Weights of a small segmentation model: 11500 steps.
Rows from block 4, named by matrix and row number. Rows with one number belong to one channel. Each number is 200 + 40 x the weight over the matrix's rms, rounded and kept within 0 to 999. All counts start at 0.
# convs0: first 3x3 conv (model.mid.0.convs.0.weight, 128x128x3x3), inputs 11-21, a 3x3 kernel for each
# convs1: second 3x3 conv (model.mid.0.convs.1.weight, 128x128x3x3, transposed), outputs 11-21, a 3x3 kernel for each
convs0.59,171,223,185,250,167,140,132,222,199,206,200,256,262,185,179,173,165,341,196,186,234,176,210,204,228,188,239,200,174,195,215,233,200,163,138,213,237,235,187,202,200,288,186,183,194,193,191,191,270,197,180,244,198,183,202,285,249,135,281,205,136,200,172,197,229,178,49,162,200,312,118,216,197,165,168,180,225,192,126,160,247,211,216,164,192,295,326,177,127,67,187,211,240,177,151,189,182,175,133
convs1.59,224,231,200,203,204,214,147,200,286,197,202,238,178,227,209,89,182,215,204,230,209,207,112,172,183,171,240,209,201,247,200,144,294,206,204,269,206,257,188,137,209,151,260,234,227,269,153,119,193,222,236,227,180,185,204,161,213,219,177,179,193,219,128,188,189,165,235,162,213,252,289,196,207,264,201,248,260,212,128,220,291,199,194,275,253,244,202,202,125,205,201,210,209,204,167,88,301,254,202
convs0.60,187,202,215,232,330,213,220,231,221,299,165,176,201,167,168,211,62,200,207,158,201,249,223,191,187,236,127,183,198,221,198,225,206,146,187,234,210,219,202,182,157,224,210,145,152,202,197,278,197,272,230,172,213,245,232,197,170,194,206,171,191,249,201,210,184,196,251,256,151,194,208,228,212,230,243,141,194,105,228,131,243,155,214,249,81,167,269,208,203,160,201,219,218,191,202,208,210,153,158
convs1.60,220,241,141,239,231,205,190,213,251,221,204,214,180,154,133,192,198,179,208,211,182,209,200,194,197,174,130,194,215,245,173,185,220,203,219,200,217,227,207,228,199,308,197,125,194,88,214,199,198,224,185,263,243,184,200,211,195,198,94,158,207,206,135,203,246,196,180,217,184,212,196,159,195,266,223,259,220,206,192,208,198,257,225,210,128,175,169,200,167,223,196,232,164,234,193,196,186,242,182
convs0.61,215,165,295,200,222,165,273,210,189,168,205,116,195,198,170,206,189,242,218,185,223,207,164,215,199,201,177,200,213,206,194,160,226,243,172,187,231,255,152,200,163,232,118,199,164,247,232,155,215,145,193,180,191,219,229,177,159,196,246,246,213,215,144,174,185,302,236,242,201,202,159,186,207,200,161,99,236,186,187,181,176,200,196,246,200,185,208,241,202,279,147,241,208,231,120,205,206,132,163
convs1.61,224,265,221,200,203,73,206,189,192,207,195,146,312,205,187,256,220,192,189,276,204,235,145,298,231,208,209,182,204,175,164,217,212,198,213,217,180,232,263,203,262,213,243,187,117,205,250,282,212,163,198,304,199,177,277,178,230,176,177,190,189,186,220,166,225,187,227,132,189,253,197,183,292,201,199,257,204,311,132,153,268,319,221,218,330,223,206,147,207,201,196,200,182,336,277,179,201,203,222
convs0.62,201,221,204,268,256,249,204,299,230,202,209,154,193,192,160,282,285,201,128,191,177,139,223,198,187,210,197,203,71,191,168,173,184,197,250,171,219,225,192,122,201,165,182,217,240,138,167,120,211,270,238,194,148,172,201,197,174,67,178,183,150,201,253,228,180,201,232,281,234,197,214,150,187,146,201,223,195,205,183,175,100,251,165,221,168,211,154,200,195,203,210,237,205,201,204,193,153,213,239
convs1.62,185,178,211,217,227,186,186,218,159,141,204,158,206,203,292,212,177,211,244,124,180,251,204,261,245,185,223,143,133,218,200,199,209,201,217,224,142,203,218,199,195,235,204,183,174,287,226,247,287,141,200,182,150,233,257,200,261,267,147,194,224,220,270,237,163,179,238,194,195,153,200,187,293,208,261,234,199,214,223,244,189,263,288,196,238,199,172,148,145,143,231,217,188,190,73,83,268,233,158
convs0.63,204,202,75,158,231,208,202,279,235,186,211,246,204,154,221,136,229,186,216,238,223,132,235,108,195,198,224,207,273,180,205,195,206,204,96,199,207,217,179,197,243,188,201,286,193,184,265,216,278,240,97,239,122,219,168,187,174,160,163,106,201,196,201,255,198,194,190,223,197,166,201,236,178,206,206,199,291,193,175,224,177,201,127,238,259,217,128,203,198,191,199,214,198,167,190,150,203,224,199
convs1.63,190,204,201,188,274,205,228,273,118,291,208,206,200,225,189,94,233,218,211,159,225,198,263,290,168,163,217,275,199,221,154,212,238,200,214,215,202,209,191,154,233,250,236,212,90,205,191,203,170,169,215,170,200,271,155,151,196,163,185,277,186,268,241,209,188,184,199,231,238,188,257,210,215,218,137,198,265,166,200,55,183,193,199,210,257,232,209,108,200,231,201,200,234,194,197,226,221,184,195
convs0.64,198,164,234,201,201,180,191,202,186,188,197,164,108,184,248,198,205,202,83,189,214,201,199,162,196,157,200,158,171,205,289,216,208,353,172,187,304,235,229,220,216,178,147,215,227,176,182,220,109,200,196,176,183,199,255,145,231,234,224,97,199,147,140,192,226,215,178,190,233,158,258,362,285,194,263,194,271,207,200,234,287,171,216,199,197,222,204,258,199,244,207,188,158,184,190,267,171,184,183
convs1.64,201,287,209,174,237,187,216,195,185,197,200,248,184,193,200,208,144,193,207,152,225,270,181,154,216,255,185,227,187,197,231,187,120,201,203,188,160,196,200,202,185,230,108,201,148,168,198,173,200,181,229,198,300,208,133,237,144,190,292,200,298,256,174,121,119,202,173,144,182,201,168,195,202,183,234,181,217,154,242,178,198,117,186,200,191,142,216,189,211,236,205,201,198,195,285,195,232,224,177
convs0.65,145,126,183,215,252,261,199,227,258,152,146,161,195,196,201,209,146,171,208,254,232,170,191,177,175,191,169,151,147,184,197,199,290,194,280,195,168,197,198,175,200,225,279,190,191,215,262,217,200,206,283,178,211,251,192,115,137,136,201,209,211,189,197,240,145,219,166,256,201,196,234,204,198,219,148,211,199,224,142,198,145,193,195,175,186,207,216,158,193,193,161,197,188,227,242,285,208,221,284
convs1.65,106,199,221,125,200,197,206,235,277,213,269,191,202,202,326,83,208,236,252,260,141,197,193,211,203,220,186,286,188,366,197,193,245,278,222,188,246,213,196,283,223,198,204,223,218,112,166,156,85,211,200,199,156,225,199,164,203,200,137,201,191,199,138,297,218,90,178,120,74,196,228,219,190,172,116,195,193,191,180,125,56,193,214,226,181,199,203,192,166,159,166,186,127,205,226,202,248,253,263
convs0.66,236,196,303,190,88,229,189,168,173,189,174,236,256,142,200,190,190,307,200,235,250,205,151,193,188,217,201,249,227,208,266,190,212,231,207,213,177,207,153,202,170,187,183,230,233,206,148,257,191,231,118,225,134,147,184,322,196,194,212,160,199,216,185,203,199,195,203,162,199,189,218,230,167,213,248,199,134,216,189,195,184,206,178,204,208,194,164,235,195,141,176,200,183,179,182,199,212,259,228
convs1.66,240,192,141,207,200,160,183,213,199,174,282,194,188,187,191,177,200,217,225,77,247,214,227,202,216,214,188,251,209,173,265,199,177,211,182,194,213,185,218,152,220,248,158,224,218,183,183,201,202,199,194,197,212,228,188,183,191,208,186,156,215,187,110,157,230,205,198,206,208,213,175,227,209,221,196,256,195,186,174,209,207,155,199,200,162,289,146,254,183,199,193,210,245,256,187,184,186,236,191
convs0.67,192,163,216,197,234,172,225,199,225,194,188,184,205,218,233,230,193,234,201,205,232,234,198,217,205,228,230,205,175,201,219,261,201,258,246,273,261,192,150,206,187,214,226,201,156,208,172,173,227,146,281,55,124,211,286,201,199,194,195,217,192,219,224,212,128,218,238,198,187,242,197,191,185,205,228,241,218,190,204,146,207,176,201,167,202,200,160,220,211,192,211,211,113,200,200,157,207,257,273
convs1.67,189,197,162,191,222,267,276,198,151,170,225,177,191,199,122,226,207,216,226,220,197,224,241,194,242,179,131,216,201,202,200,191,111,242,201,212,206,213,91,221,251,212,179,149,207,148,148,191,221,180,210,141,102,148,202,152,202,250,197,194,271,202,192,198,152,134,200,208,229,200,185,192,187,261,199,202,173,136,154,155,190,92,195,208,209,206,202,180,197,209,197,197,238,194,189,203,222,216,186
convs0.68,200,256,201,146,227,247,200,236,197,190,138,201,241,177,194,313,195,195,160,202,167,188,192,179,205,212,214,215,200,189,298,304,228,200,230,181,199,199,198,300,231,166,187,170,189,152,242,130,253,292,197,151,220,132,196,226,207,201,176,172,180,204,177,205,195,257,191,172,202,184,222,201,149,177,224,192,203,116,221,119,206,190,175,274,216,238,148,240,202,201,164,213,219,269,201,209,256,203,198
convs1.68,200,190,166,148,178,138,176,243,152,191,99,115,222,177,178,245,194,221,225,94,144,209,207,141,242,203,177,199,148,113,209,152,231,260,171,149,183,149,160,212,194,199,228,284,230,281,72,232,218,144,182,300,153,197,252,198,241,172,168,198,264,213,238,199,235,256,202,234,181,268,201,134,199,197,198,264,269,195,205,202,214,206,172,162,182,177,180,199,188,180,169,218,172,179,167,116,166,174,152
convs0.69,187,202,156,200,177,238,239,231,199,201,207,196,211,164,200,255,192,200,250,200,140,214,200,179,194,163,188,216,232,204,232,197,243,202,218,236,210,189,229,199,142,165,225,187,148,180,286,204,149,195,202,258,142,224,177,150,147,167,201,234,152,178,212,258,231,202,221,204,201,187,167,213,178,201,198,214,186,188,327,219,226,205,175,239,239,211,212,210,163,204,232,190,288,152,200,196,246,230,184
convs1.69,80,210,191,193,191,222,291,205,202,189,251,176,219,201,201,197,192,206,133,206,204,234,190,160,199,195,126,205,206,181,199,205,195,118,220,214,268,190,184,150,237,164,105,209,121,252,216,193,209,338,231,102,204,196,227,276,169,262,229,209,209,267,189,216,202,191,196,202,216,112,136,169,227,253,130,265,225,211,217,251,160,227,188,212,205,146,137,151,206,103,188,236,289,204,199,246,184,109,171
convs0.70,189,206,271,184,161,197,264,246,234,169,166,196,197,262,88,101,211,356,217,222,116,230,201,186,255,187,236,245,189,228,173,216,177,198,157,87,201,181,234,196,163,253,216,176,212,398,153,201,184,240,175,213,197,270,203,174,227,209,174,247,229,164,199,210,237,208,189,225,211,190,203,206,222,345,250,200,190,167,223,188,182,227,197,337,199,222,232,266,237,201,198,217,160,236,202,211,258,323,233
convs1.70,220,207,117,195,213,201,232,215,210,200,207,150,265,200,170,242,172,159,199,216,209,247,166,202,164,210,217,151,159,193,164,204,246,175,214,216,199,213,238,156,191,122,182,186,153,212,188,206,171,94,237,193,218,201,205,180,157,147,123,195,179,190,211,226,194,202,196,205,164,126,185,200,157,166,150,202,224,148,200,109,141,147,158,221,192,203,201,95,194,191,200,183,199,205,214,189,148,63,213
convs0.71,188,198,162,203,194,208,157,208,202,258,208,199,190,196,198,209,220,208,202,199,184,204,188,209,195,161,121,191,218,222,188,168,198,240,201,204,210,231,259,250,193,182,210,203,96,200,146,197,211,225,196,102,247,163,168,129,194,266,195,102,105,215,202,208,235,209,206,201,140,229,194,250,222,200,195,191,175,117,177,148,196,226,174,180,193,215,232,94,200,232,290,201,200,190,194,207,218,184,198
convs1.71,204,196,169,208,193,96,195,163,217,200,200,191,199,200,227,211,170,203,188,171,174,182,180,197,231,194,170,196,200,222,242,196,240,174,222,226,210,201,171,235,279,238,262,204,179,266,263,292,193,177,196,183,195,245,274,210,225,324,199,265,183,287,199,198,213,216,139,126,202,196,201,211,221,200,304,257,168,199,197,182,198,297,227,213,201,178,202,58,176,202,175,176,125,210,223,157,232,212,278
convs0.72,207,272,209,201,192,176,207,211,198,169,207,203,136,206,222,195,167,154,280,187,140,153,179,282,197,101,214,162,151,189,199,201,200,335,178,212,179,159,245,192,200,200,215,186,243,186,178,171,290,168,225,247,181,212,99,165,124,213,166,283,200,169,197,199,166,204,136,266,207,203,209,200,232,212,200,204,207,197,215,168,190,186,170,211,194,128,234,167,195,252,198,200,186,202,193,197,155,202,133
convs1.72,213,243,176,182,195,241,195,222,171,189,205,196,191,201,197,200,165,199,262,194,212,270,183,187,229,190,197,231,180,179,213,188,212,201,200,173,187,179,239,241,126,191,201,241,196,204,189,199,205,192,202,251,173,245,170,210,132,197,242,213,199,198,200,134,155,161,199,215,199,199,152,197,224,202,216,227,190,194,204,186,235,168,221,199,194,192,244,232,265,198,234,192,182,272,242,269,202,203,192
convs0.73,212,230,206,227,200,198,181,197,213,200,183,294,213,182,240,221,161,109,188,175,205,182,193,235,182,201,195,207,191,199,250,196,179,206,196,209,134,221,229,213,224,198,174,191,197,226,154,122,259,120,238,162,201,211,196,193,199,117,166,215,271,201,279,263,203,193,213,228,208,182,189,76,178,196,258,179,205,152,249,187,193,211,187,181,196,199,220,222,188,167,191,211,171,182,165,190,168,211,245
convs1.73,249,181,205,205,190,214,150,181,200,182,199,194,161,200,202,192,160,205,269,230,202,237,200,170,199,163,160,198,250,208,197,200,184,195,263,176,192,149,202,190,89,162,207,204,200,220,193,156,234,199,200,196,202,200,230,195,190,235,116,226,188,135,247,190,171,147,230,202,215,229,120,206,228,183,206,215,253,196,202,199,315,197,199,197,186,196,192,211,219,219,186,176,196,217,120,193,218,159,194
convs0.74,170,135,222,177,123,164,174,184,191,204,205,193,203,197,186,203,182,210,185,214,213,207,173,207,253,178,206,263,196,198,199,201,201,216,245,202,206,196,229,191,155,198,201,200,300,221,215,201,207,198,151,201,189,202,200,185,201,195,168,187,277,249,212,194,201,287,202,182,191,186,205,164,202,144,186,228,211,202,200,184,135,228,217,212,146,207,189,265,254,229,191,233,159,199,201,194,93,200,186
convs1.74,201,246,221,165,200,256,201,206,175,157,199,188,210,261,199,205,163,229,160,132,163,201,210,151,219,238,283,230,199,199,197,200,98,223,196,192,125,198,213,200,163,139,196,160,128,203,275,204,211,323,265,201,247,230,218,218,206,219,279,258,252,242,213,199,132,151,201,247,190,200,206,200,265,206,195,204,210,201,94,200,138,81,87,136,200,172,227,106,169,206,256,202,115,204,198,226,198,183,210
convs0.75,196,183,207,226,186,193,203,174,202,289,278,151,164,212,160,183,183,200,192,196,204,172,201,209,262,211,201,202,275,190,200,214,123,230,200,140,195,206,198,193,242,240,203,229,199,275,209,146,200,177,187,175,157,130,214,184,232,200,206,154,299,203,218,184,200,277,269,271,160,252,188,225,255,223,182,196,210,175,196,198,186,166,235,297,187,210,198,179,213,210,188,179,112,170,206,201,221,156,172
convs1.75,253,202,130,230,190,219,163,178,219,243,230,200,200,173,103,208,132,119,214,124,148,158,161,196,150,207,186,201,197,281,221,222,222,242,241,161,210,200,200,199,199,115,154,196,259,248,237,244,178,250,185,186,118,225,227,208,161,247,121,210,203,186,206,183,158,206,186,204,190,207,187,202,237,204,183,212,162,198,239,160,151,214,170,126,198,269,264,102,263,193,210,179,230,193,167,150,200,223,241
convs0.76,198,226,190,224,186,239,212,203,150,170,119,218,184,242,202,306,183,222,146,131,132,199,156,192,205,127,174,218,243,198,188,200,225,261,197,203,197,232,199,210,179,188,252,194,183,199,265,179,240,210,167,178,205,219,258,190,207,284,176,246,173,113,144,166,192,204,193,160,191,240,158,230,214,142,261,146,174,199,214,193,196,217,150,218,204,263,206,217,139,275,180,202,285,196,185,229,156,148,192
convs1.76,231,178,138,246,200,186,197,213,144,234,192,199,269,204,197,200,203,170,220,206,255,269,200,164,199,235,205,165,174,198,196,198,238,250,193,198,220,128,214,176,169,207,193,205,179,210,203,180,171,204,201,195,148,265,109,156,222,191,215,203,288,299,92,203,252,200,173,183,234,201,204,251,214,310,192,247,204,242,242,180,178,196,195,71,199,213,153,227,216,189,234,184,210,210,177,204,221,191,213
convs0.77,223,199,209,212,203,184,206,189,184,205,173,184,197,207,214,235,205,176,208,201,208,194,200,212,199,176,314,176,199,135,193,306,157,293,185,133,161,203,205,201,160,200,219,191,187,370,131,167,249,169,199,245,165,200,246,190,203,207,268,234,257,256,203,259,244,269,205,196,145,127,181,142,248,216,202,189,222,224,208,193,86,200,195,206,216,272,135,235,242,151,204,224,187,193,203,179,316,199,224
convs1.77,181,216,198,205,178,217,195,193,239,151,178,201,186,175,230,206,246,265,202,174,136,204,222,218,170,230,241,207,187,104,196,71,225,255,228,188,216,41,212,183,223,266,169,280,198,280,163,237,200,166,206,226,157,152,199,175,200,211,97,199,196,212,186,205,359,208,236,199,151,192,165,241,204,196,130,232,186,238,185,188,160,223,217,115,254,184,148,172,203,181,196,143,195,208,113,204,209,199,197
convs0.78,176,126,132,199,178,254,216,194,186,255,269,210,209,180,243,163,200,250,202,232,136,150,171,196,152,200,240,188,252,205,224,199,240,272,135,192,118,223,156,194,208,199,59,242,259,193,233,200,176,131,194,172,129,213,205,198,122,154,167,105,184,273,196,92,197,282,104,199,189,228,201,259,205,159,220,158,185,189,174,130,186,221,195,221,209,182,188,157,187,212,175,176,204,203,194,201,248,206,183
convs1.78,285,126,194,155,191,163,197,181,246,147,174,244,208,168,83,213,182,91,207,184,159,216,202,230,358,209,125,197,190,148,247,228,163,252,213,44,150,185,210,205,166,200,193,108,189,177,260,170,234,228,124,286,219,189,304,240,188,286,249,158,200,225,225,188,205,201,269,189,213,173,123,237,239,186,195,152,211,198,193,197,234,196,272,201,185,206,201,232,225,183,278,205,197,223,156,179,208,128,193
convs0.79,209,256,185,177,188,220,198,215,201,200,241,151,216,236,208,261,153,213,193,251,95,123,173,168,206,214,226,163,208,197,324,67,213,201,70,287,132,200,209,186,193,200,211,191,105,152,201,142,181,236,177,170,178,212,195,178,158,104,193,215,207,213,159,175,211,219,117,173,151,197,229,200,250,242,202,136,182,173,194,187,183,194,212,172,200,54,217,255,228,229,220,170,206,197,139,203,200,186,182
convs1.79,183,134,232,168,157,199,199,204,205,200,200,175,200,235,139,228,211,195,164,152,179,291,179,201,261,168,178,182,282,147,208,217,201,182,219,262,183,192,199,187,168,258,143,188,242,251,291,250,243,170,177,244,204,199,204,233,209,199,228,194,133,216,199,156,200,178,188,213,223,247,264,202,199,201,200,222,239,275,179,122,200,201,193,113,211,238,131,210,197,206,233,242,170,176,154,152,261,258,249
convs0.80,228,196,191,174,223,195,205,196,217,253,203,199,217,200,200,217,229,179,185,190,183,247,223,147,243,201,257,113,170,199,163,231,236,386,194,190,229,224,196,158,210,172,179,187,235,220,184,225,176,216,189,92,157,197,181,230,231,201,125,147,209,261,206,142,165,129,237,211,341,213,201,207,204,199,217,152,200,204,138,205,213,213,229,252,200,201,196,202,199,270,163,205,224,197,186,261,202,287,153
convs1.80,137,123,208,129,187,260,199,221,212,141,200,200,222,186,178,181,179,147,165,170,119,189,207,258,216,196,202,200,168,155,214,256,200,289,229,251,177,192,236,244,209,166,224,219,274,161,243,290,279,225,127,224,119,196,217,199,200,241,274,210,270,186,184,233,243,229,169,221,167,164,192,200,242,170,168,223,207,178,141,244,222,215,221,216,194,199,202,190,195,173,205,208,192,200,215,199,216,197,168
convs0.81,184,191,183,206,204,178,199,148,203,192,217,253,209,167,199,215,214,96,200,171,222,203,200,188,165,175,189,186,203,213,309,211,122,173,211,251,182,208,231,184,199,189,252,194,214,203,208,213,207,221,175,157,111,175,176,155,203,123,140,195,215,196,110,203,175,200,200,292,104,184,206,214,195,179,239,115,173,178,200,218,204,265,233,296,252,107,123,265,165,119,229,193,108,243,212,48,228,188,66
convs1.81,207,199,188,151,218,253,195,260,192,299,189,247,210,179,201,239,185,188,187,158,225,283,169,205,219,231,205,181,198,214,319,196,175,192,219,171,232,167,138,221,185,212,315,220,169,188,199,223,252,201,160,221,192,228,206,167,195,151,227,156,156,215,183,199,184,229,305,279,201,185,219,211,145,195,205,169,220,240,250,166,160,215,211,197,297,259,173,145,162,163,205,190,204,205,336,195,219,214,165
convs0.82,199,200,249,204,172,246,186,244,173,172,189,231,157,241,224,119,188,358,217,215,185,218,181,266,181,237,268,209,203,250,274,275,189,339,229,188,159,200,171,199,196,208,201,247,180,150,212,248,151,143,119,202,246,134,169,190,127,214,199,145,156,232,378,209,272,163,161,153,227,180,196,203,138,203,111,193,251,214,184,205,217,196,201,191,143,251,187,212,207,149,203,223,117,215,249,180,199,215,287
convs1.82,228,200,221,209,268,207,199,254,215,187,205,222,220,142,217,243,209,199,199,162,200,196,209,216,266,223,206,255,189,200,194,164,189,187,194,63,213,201,230,204,168,179,169,225,163,164,167,198,142,215,196,218,205,172,212,168,200,217,261,188,260,355,172,174,193,200,227,205,203,193,147,173,222,250,196,188,147,210,207,202,194,188,250,211,226,210,180,226,164,199,218,177,196,262,206,199,158,205,168
convs0.83,195,252,154,197,157,134,213,133,193,200,120,114,195,206,210,179,157,190,201,174,241,200,212,174,201,206,205,296,239,219,203,118,245,215,246,209,175,201,193,192,129,150,234,236,233,247,176,178,205,199,198,186,195,188,198,158,188,202,200,148,196,138,211,207,179,159,200,132,148,185,162,263,166,251,200,228,198,139,197,204,191,206,146,156,203,227,219,197,198,272,222,183,210,200,149,191,242,176,214
convs1.83,228,247,154,192,195,162,259,209,171,251,243,181,201,235,196,209,95,200,213,226,226,200,209,176,205,230,224,205,175,273,201,209,217,196,215,97,212,186,209,180,261,258,208,202,194,180,235,194,171,168,138,201,206,222,238,114,189,78,159,228,178,116,111,212,216,194,155,273,177,183,207,193,173,270,199,201,193,204,165,207,195,168,118,160,151,223,201,246,227,201,157,223,193,145,238,180,192,204,196
convs0.84,195,229,180,197,262,146,201,199,196,152,205,202,193,233,228,154,198,201,187,243,174,135,169,175,187,238,291,254,262,184,180,189,112,178,222,217,212,151,166,229,257,199,153,195,225,157,328,238,157,206,184,195,214,193,161,167,192,185,193,105,99,211,176,213,156,206,227,197,198,215,188,165,201,244,245,144,192,224,203,212,200,212,214,231,201,178,143,197,199,151,193,182,222,258,285,372,203,191,208
convs1.84,208,214,212,171,207,208,198,199,203,222,214,229,246,311,265,206,200,168,215,200,211,237,201,200,182,160,187,222,233,236,242,242,248,210,198,215,223,223,220,360,223,248,159,254,193,247,204,217,195,194,193,223,197,191,206,163,210,214,200,208,190,162,174,232,197,245,201,189,156,165,185,185,162,183,216,236,200,134,208,185,202,213,216,214,183,223,303,213,184,188,149,141,205,176,195,176,191,278,293
convs0.85,190,141,167,187,182,200,210,200,221,210,195,140,221,262,203,153,304,194,173,148,138,138,208,152,172,230,200,197,203,195,215,249,258,198,151,259,110,266,246,217,218,307,201,193,230,195,237,232,239,190,198,237,268,186,199,200,104,205,187,199,196,150,213,196,215,216,131,202,261,189,208,202,213,178,209,200,216,177,183,201,224,161,192,245,203,247,195,238,189,184,207,198,196,207,250,184,210,260,197
convs1.85,189,217,203,194,181,252,162,191,201,197,196,192,241,203,264,171,238,266,211,200,199,200,208,189,200,278,194,200,279,211,259,212,148,194,200,151,204,181,194,189,209,296,191,203,233,238,201,189,186,251,308,205,213,155,130,223,187,162,204,208,211,198,181,200,216,197,200,173,207,205,163,180,243,191,243,183,171,189,153,175,161,255,224,274,161,200,212,152,175,173,169,205,209,201,160,202,179,170,186
convs0.86,200,246,183,181,196,200,172,198,271,199,221,174,199,175,200,171,254,317,201,140,136,200,187,163,204,199,189,186,220,172,205,225,164,198,266,219,183,166,167,199,220,210,231,206,182,213,88,120,201,190,232,224,231,283,171,124,185,167,148,181,269,195,200,242,288,143,206,218,214,200,204,104,202,294,267,223,221,194,176,299,296,207,202,128,184,160,220,199,174,162,190,204,198,233,179,205,217,199,261
convs1.86,200,227,175,176,258,266,238,187,270,260,194,203,182,197,152,271,220,195,159,114,191,174,209,199,186,185,269,198,158,215,215,188,162,171,231,216,258,172,199,202,140,195,175,191,200,180,196,177,212,236,253,151,313,192,235,204,215,188,242,309,200,201,240,202,195,148,233,180,191,125,216,167,206,226,174,190,211,138,181,169,186,52,155,252,71,150,220,261,203,93,190,222,208,211,209,200,177,178,182
convs0.87,196,195,189,213,290,203,248,237,213,353,200,203,288,213,209,215,196,214,158,201,176,258,225,197,192,157,199,169,332,195,196,221,200,288,246,205,186,202,214,155,188,236,187,328,147,282,265,197,198,228,186,188,193,197,140,204,193,189,206,203,187,201,186,225,231,176,239,163,188,258,148,261,166,196,189,172,219,134,159,196,189,213,239,235,212,202,236,208,185,198,200,180,181,249,208,207,274,211,257
convs1.87,206,198,232,150,191,143,215,244,237,203,208,201,188,195,203,177,204,237,191,201,169,191,203,131,252,202,178,175,278,175,151,118,163,276,221,228,235,170,218,230,221,200,200,225,169,199,198,226,197,211,172,218,137,156,201,172,198,197,182,257,199,115,175,204,207,132,286,341,192,256,183,205,209,191,288,200,135,252,186,227,198,214,301,333,137,267,272,125,86,63,139,136,174,189,181,205,203,199,207
convs0.88,200,204,198,205,216,191,163,173,228,228,223,199,165,178,116,217,206,201,139,211,183,173,194,203,242,214,221,200,159,177,220,202,246,275,200,181,239,216,172,212,192,221,199,157,184,167,119,220,227,234,232,144,174,189,194,185,195,262,172,222,192,155,191,193,223,206,160,210,175,200,174,157,195,162,275,235,181,210,132,188,197,225,199,204,196,174,194,209,212,203,213,253,198,203,172,160,144,145,151
convs1.88,149,200,199,199,192,208,169,153,210,168,153,203,156,199,208,200,216,213,260,211,119,206,198,188,196,213,190,234,211,210,195,231,282,227,213,174,155,216,217,246,219,127,199,234,249,205,201,244,214,193,156,231,227,187,198,207,241,205,198,181,237,157,228,185,188,212,151,142,207,202,195,216,198,216,195,193,214,199,200,199,194,201,184,213,200,213,225,239,186,213,205,211,198,214,196,196,202,205,230
convs0.89,184,212,203,172,217,102,207,178,157,237,189,164,202,200,191,131,177,177,206,223,183,182,175,162,199,218,199,229,241,176,182,215,217,98,208,238,214,200,218,188,134,221,169,124,199,183,239,51,207,186,118,161,229,185,174,144,227,177,186,186,173,198,147,194,255,157,187,206,221,197,204,225,173,184,200,224,202,200,200,252,228,264,219,203,201,216,222,177,200,232,234,194,186,145,195,139,187,326,212
convs1.89,178,224,182,219,202,97,204,210,202,194,178,233,221,186,122,208,103,147,276,250,222,237,228,245,295,305,243,200,166,230,200,210,216,180,210,235,155,165,295,195,201,170,235,199,142,272,158,155,218,132,238,162,93,117,281,204,175,197,159,225,65,194,295,197,201,199,176,227,341,157,102,200,156,175,185,164,200,181,196,265,199,142,171,190,169,188,188,168,210,5,221,200,182,164,175,171,181,192,177
convs0.90,200,181,189,157,188,182,224,186,214,239,156,204,251,224,139,157,268,206,161,218,198,186,166,186,184,220,196,192,171,145,250,141,173,199,162,106,240,238,193,193,203,207,128,202,205,180,107,184,195,191,202,167,260,157,142,208,274,208,190,262,193,133,145,208,220,211,183,225,213,202,142,202,183,230,156,150,322,230,96,81,203,215,199,224,173,139,126,194,195,199,197,206,234,201,207,148,170,203,124
convs1.90,197,176,196,180,194,228,200,265,223,146,200,208,199,117,231,195,247,269,152,173,139,200,224,181,268,228,188,221,217,199,199,348,197,227,212,198,229,204,166,175,233,289,212,237,254,192,204,295,182,249,231,225,208,195,206,205,152,203,164,201,212,173,236,200,217,270,222,189,204,192,212,195,292,158,278,244,223,188,257,190,233,186,197,187,231,224,240,180,167,197,166,210,185,216,141,164,219,170,234
convs0.91,157,210,202,168,199,218,179,160,245,193,218,326,197,196,217,261,214,193,122,231,216,190,177,252,249,218,200,225,183,288,186,217,136,200,195,265,240,264,174,190,209,182,127,154,217,205,217,197,210,109,213,219,225,124,169,242,192,171,173,203,191,147,225,168,178,115,187,192,215,173,233,111,151,132,199,199,210,192,201,99,160,162,185,208,197,197,186,198,255,352,178,208,262,203,166,232,199,237,220
convs1.91,157,240,164,203,141,195,233,247,102,239,218,200,195,189,151,201,212,179,188,204,260,200,209,205,187,199,255,170,193,200,183,164,201,253,210,212,194,184,187,294,221,214,202,199,148,208,194,204,203,256,216,87,145,173,190,225,171,192,218,199,201,184,176,252,212,138,221,193,198,211,230,137,231,321,209,187,183,211,222,198,182,142,89,205,194,215,178,206,149,209,200,215,198,164,234,223,131,206,164
convs0.92,215,211,260,190,157,205,182,201,195,192,192,175,157,143,218,226,211,209,196,203,236,232,183,272,189,205,183,200,234,146,201,192,205,216,278,214,192,210,215,190,232,270,250,267,203,142,56,298,142,192,253,203,150,213,114,129,183,218,201,256,183,165,193,177,218,242,201,198,223,227,185,166,222,163,200,216,147,137,220,90,169,229,171,171,166,200,226,198,181,163,204,174,146,150,196,214,181,325,269
convs1.92,150,161,203,223,200,145,186,263,211,198,175,261,192,199,154,154,226,194,143,199,146,223,197,225,204,143,276,258,259,220,197,184,274,212,225,206,193,255,219,165,251,236,183,106,185,194,186,195,135,169,212,236,200,216,186,229,200,190,195,239,199,154,249,195,276,147,134,141,204,181,211,224,216,184,168,200,210,199,76,219,207,181,120,172,214,190,212,224,175,181,202,210,201,180,238,199,184,135,238
convs0.93,231,152,203,198,211,192,189,199,165,200,286,207,206,173,217,204,200,170,200,133,141,195,219,197,189,197,212,199,276,202,236,192,215,204,63,273,200,195,191,188,199,189,183,160,262,133,150,338,144,141,235,191,201,80,208,148,210,196,205,140,193,205,217,207,206,282,218,191,51,236,161,223,176,200,146,178,198,147,202,161,191,210,267,332,213,170,77,222,250,225,200,225,177,181,167,241,230,127,201
convs1.93,191,206,224,200,222,215,220,317,216,234,177,212,173,219,218,140,213,190,215,169,178,170,213,222,199,226,159,249,368,183,176,195,145,226,58,164,273,227,200,236,218,198,265,211,233,257,141,249,170,216,246,234,148,243,200,201,229,153,188,227,226,201,166,172,195,201,220,351,209,250,197,206,196,209,239,193,251,258,155,132,177,207,190,170,304,231,247,141,32,124,193,200,200,202,250,181,204,160,203